config.yaml
horizontal_flip: false
rotation_deg: 10
vocab_size: 53
encoder_arch: "xception"
encoder_norm: "batchnorm"
encoder_kernel_size: 3
encoder_stem: "single"
decoder_mlp_ratio: 2
decoder_fused_qkv: false
decoder_layer_scale_init: 0.1
decoder_connector: "linear"
init: "xavier_uniform"
Rows from block 11 of the image encoder of a small image captioner, named by matrix and row number. Rows with one number belong to one channel. Each number is 500 + 50 x the weight over its row's rms, rounded and kept within 0 to 999. All counts start at 0. Numbers have three digits each.
After each channel's rows are labels from the 100 images, of 14848, where the channel reaches its highest value: "patch colour" is the nearest of a few named colours to the mean colour under the peak. Only what is clearly more common there than usual is listed. The data: made-up waving flags. In brackets: how many of the 100.
# convs1: first pointwise conv (encoder.blocks.11.convs.1.weight, 144x144x1x1), inputs 0-143
# convs3: second pointwise conv (encoder.blocks.11.convs.3.weight, 144x144x1x1, transposed), outputs 0-143

convs1.2:413419585509521490435489478387518518529451561459604514443548506566542440401573550539491437503530476481493501517500463521399562494502436527495544524450567463646456461480506428563443586534498439466456483573432534520420448521508518445472456523502455521590554529448438511446486430377472485469505477457522542544537518518404497558394500465496600503442491442550486460511470483460599546477499517473593506478539503560419422524502521488520469
convs3.2:424457516588475507514586535460500510534503478573498439485571448505540562557486448483528500561515505553463519615518472442429446581447491546514518431464531537588507420525511579508534572590481468543491533397518493565547506482478601480497525520461535513512529475560533411436502539411558624549486507461473477481523593484532478509459464513500535616488485500536459416594430610452540457486483599592515481589481503472467462389470507454569508
patch colour: pink (37)

convs1.24:534561469611495545464537478469515500485559554471555474460466497467523505494445478455536572414474520473528544564544421403524511477428551528489498425609497477488453549447430429528419435506506528559383627517510544476534469491504592477520490534475539452482536477475485540489510569476611525321396512518382493497479485514448520549523580482475445484378513589465502484505456499450466589549537534495450502481529526484460428583542545504520509
convs3.24:505429410560491482577523510466536460483569486472519515529547494544458509465553521482594601399474584617411497465609471562399441476513468547464485465438559494461550573496476427424498478459521553474480456509442425484539500530554483450482418548449484554517436545501567460502529533480424494474605452462539442491525493559566389513535359475445455483472536516455447481541483519451543440566415511506515577470475535405517581469536475529511521
patch colour: grey (69)

convs1.21:473515567493470480450492580505634503529407537520447530528441567550447550589537484457572532506520558475523536504618503538467509424478436612488527459431564587567442526537499482492540509452538500501531456412467481462466467533440473475518520519458503503447457510468457519491472498535452513509625497444462568599480550456436512596582366515430412495526567437557540453492473465494496467538492576465470542423550541529448417483440519462608521
convs3.21:443603410484553481549532463460468446386459441463454476458456457449438528524552516396479499545430517510415453531575562581502500510491497444413539625464513506431432496487523431566478531380538444478500423555536518414482544574470476594517511491498509395547454468545528480495475526372485495562460450392501569468529474446525510465477451469500549492492493500494509515472571560556503586570523513611530449545479520475511564437507487466443527
patch colour: blue (29)

convs1.141:553574570456481555488543539429519569475507498470455458465540499490568517560418482556487441518447476475442475583436506584504494498484529548449535504449580560506486517541536544523489503474467492514395463543537502568524495585594532545488496587527472471358567442509590490554554489528533511557525494516453526464614555560430463400573468486416457487503516515446494448629478501446453565531505496545397562535474608517425558447532520489561586
convs3.141:463499516486516318502508477390491501462479442553493512515451470551403433457592416475565446569488454475505527477505422538474430448460477520459471494488426524503600470491462513458450607478481445508483516413454529600551510603470438479509442564598458560475457469549575495470428452465448492453501540536539500457492439615546528487466455459537516542482492461483430490452458436508596475459419462454490515449508432489415534435507476435566463
patch colour: green (31)

convs1.92:461513495548455542492544442608536460458561557535534568484452481527458553536550487428467465497493432383430590430557539614418485495501454573543566556523500533530504562442427471558415474428475451471535595378456507466432468589555507528482501414528505499467553429514526463462542507414448446494550481551567571576455450495515493478579588485475545493472556522504531474588460513529484557501486507510568532390508490499484436479506382488521517
convs3.92:543504492441505410528478422425512526463586456490501481502588424437557497502491517548608482517486532611472460492419442559478531464525512446506492441426473500543497454546496375490486463504515466506611449498403537568486491434583401509478496513526472477492480424529420418471548424500439523497499429476394532481501484515540513438436485477502456440398420481527512514448444480498545508416493409491552515390521497521581498521532420540407599
patch colour: blue (29)

convs1.20:613474521529477511452438460403512577520490467511534503565503467567464471487471581517514525521501499507422473489565471444548486503528460477542514438567440497703547439583473567581587493450532399457472518483525407540443438453571508425494526535560472472557488532537428458446530540510447562504542489499449567553507466476455550637365525588518427539532487490544514453512444529457431452478465500527557440495484478518467502546534493476571487
convs3.20:560477435554447512481525470412578501509443451476532537489500580492472515492496457479508493420446517563546474518529475512544499481525457510596474526433516562447410460569489487511370483496586543517480386475514534481548550578584520400591538396508496559533586524463503469514527564524548490501451413443484542471494499412506531515462448475587549455598385476533456548555398477492452501566554495508596553515546448548446476570569499508431429
patch colour: pink (54)

convs1.89:498402648420478510487437482402578423428489575442467508476510576546470553488534516556514534508463464581453470431565437501473554529556521497504528447470544484517458482509562432611572508492581559517470503441518540497453499478548479527444485485464512512481427482531551439499475502538531444469467460514572483485476529500407487488527529489513585519439378507445470502437527556556526533447652510463395472520510486448464547632524478406543575
convs3.89:495466493481481515425599508592499466552551526512533506442473519539478499441499469482447557492474505520531490497488471530551511547490485542478505545545395420448535631452433548456493500506489508500518521517430468530551382541516489470499579475470494488370419529501528467504461534547372495518441389569493482582470543609519520424560391461513449527574463370508475463474378473557470438484448447429479496541495541493447373493481559553508507
patch colour: orange (26)

convs1.105:476513531483540442497507425554574297399429480484514563490204562494499458488470502539541512532465497533575500535590535573385504515514449463461506444494478473480531472549552408467498525574516466474481477536518535435491482532477449561494512555517490448453560484505516544438503525442482464391438533489466536542537522470487483398454474507462472433474544461495483562485506467527548525492518512460454512464504509495511500469510468504476494
convs3.105:500485633448519534464532450581448648536527472514460578429647505509495530481516516516569557429468498532559509551553533490611468537567586491469469476452501546436520519529486516587528487499517493469509389514570596544490527527584573461471429530493586456477506538460366480548486455537524511508492594534515504508534507488515515453471426501519609439432515421536570563500507569460526541525550478607485492487568529447552456515504476474526535
patch colour: purple (86)

convs1.47:540573439465498587486595462613534456578450517522451503459524351485527520531452538454536513441529539540541525501537517531540537551589528528410602496522514528545407503463467613495498559492485473495551459419545497596495490549503519562486542606560501532528552502488444522371537499420509441515463484627559488501547576491566504486512455520523460508522542527439463512478515496436468611578500530445561530460554512488462459592453560429483466
convs3.47:544499417483592488480563514518487589465516436516548471539469483515478472460400394514433501487523524479558496524492519589514541431531527485600400456566537412485565476480495556535631489501465478466470402604466454531529464463509487458474562459512557458551457539461542507506465563480454503524509477531477596482567368495444409480496542522493549556526591430541528447494408456527547530514448496434486569418570472588511413446499435473567536
patch colour: green (33); blue (28)

convs1.121:495468508548542520498534511445483548534499499455473576498473595497473520527478389556526533472458548469584544489574572549450668445522434516532551407570532512501603464521513428476586490526540492527492504468421421539478414468451556500525454588542566576516465488434556441457501538496434513406570472534572495520529491481463510493503505561500500463502469481632515538511505476541563526542607519473437487380487462521533483656483505519468562
convs3.121:438421532555544531464507466483417455493511470553458563467503578611448501412508510555528575502514521502441496485392555536468557516523475510468495644450567472395537583551432460454477522476475505395478571517477458401527501476436442469491533509465490406495526541501460450494504511615499461470487427476465526550508466472505529559471433461512503528444385444470476486565502533414617475561548425515584416534580575514520498455493531565493462
patch colour: green (25)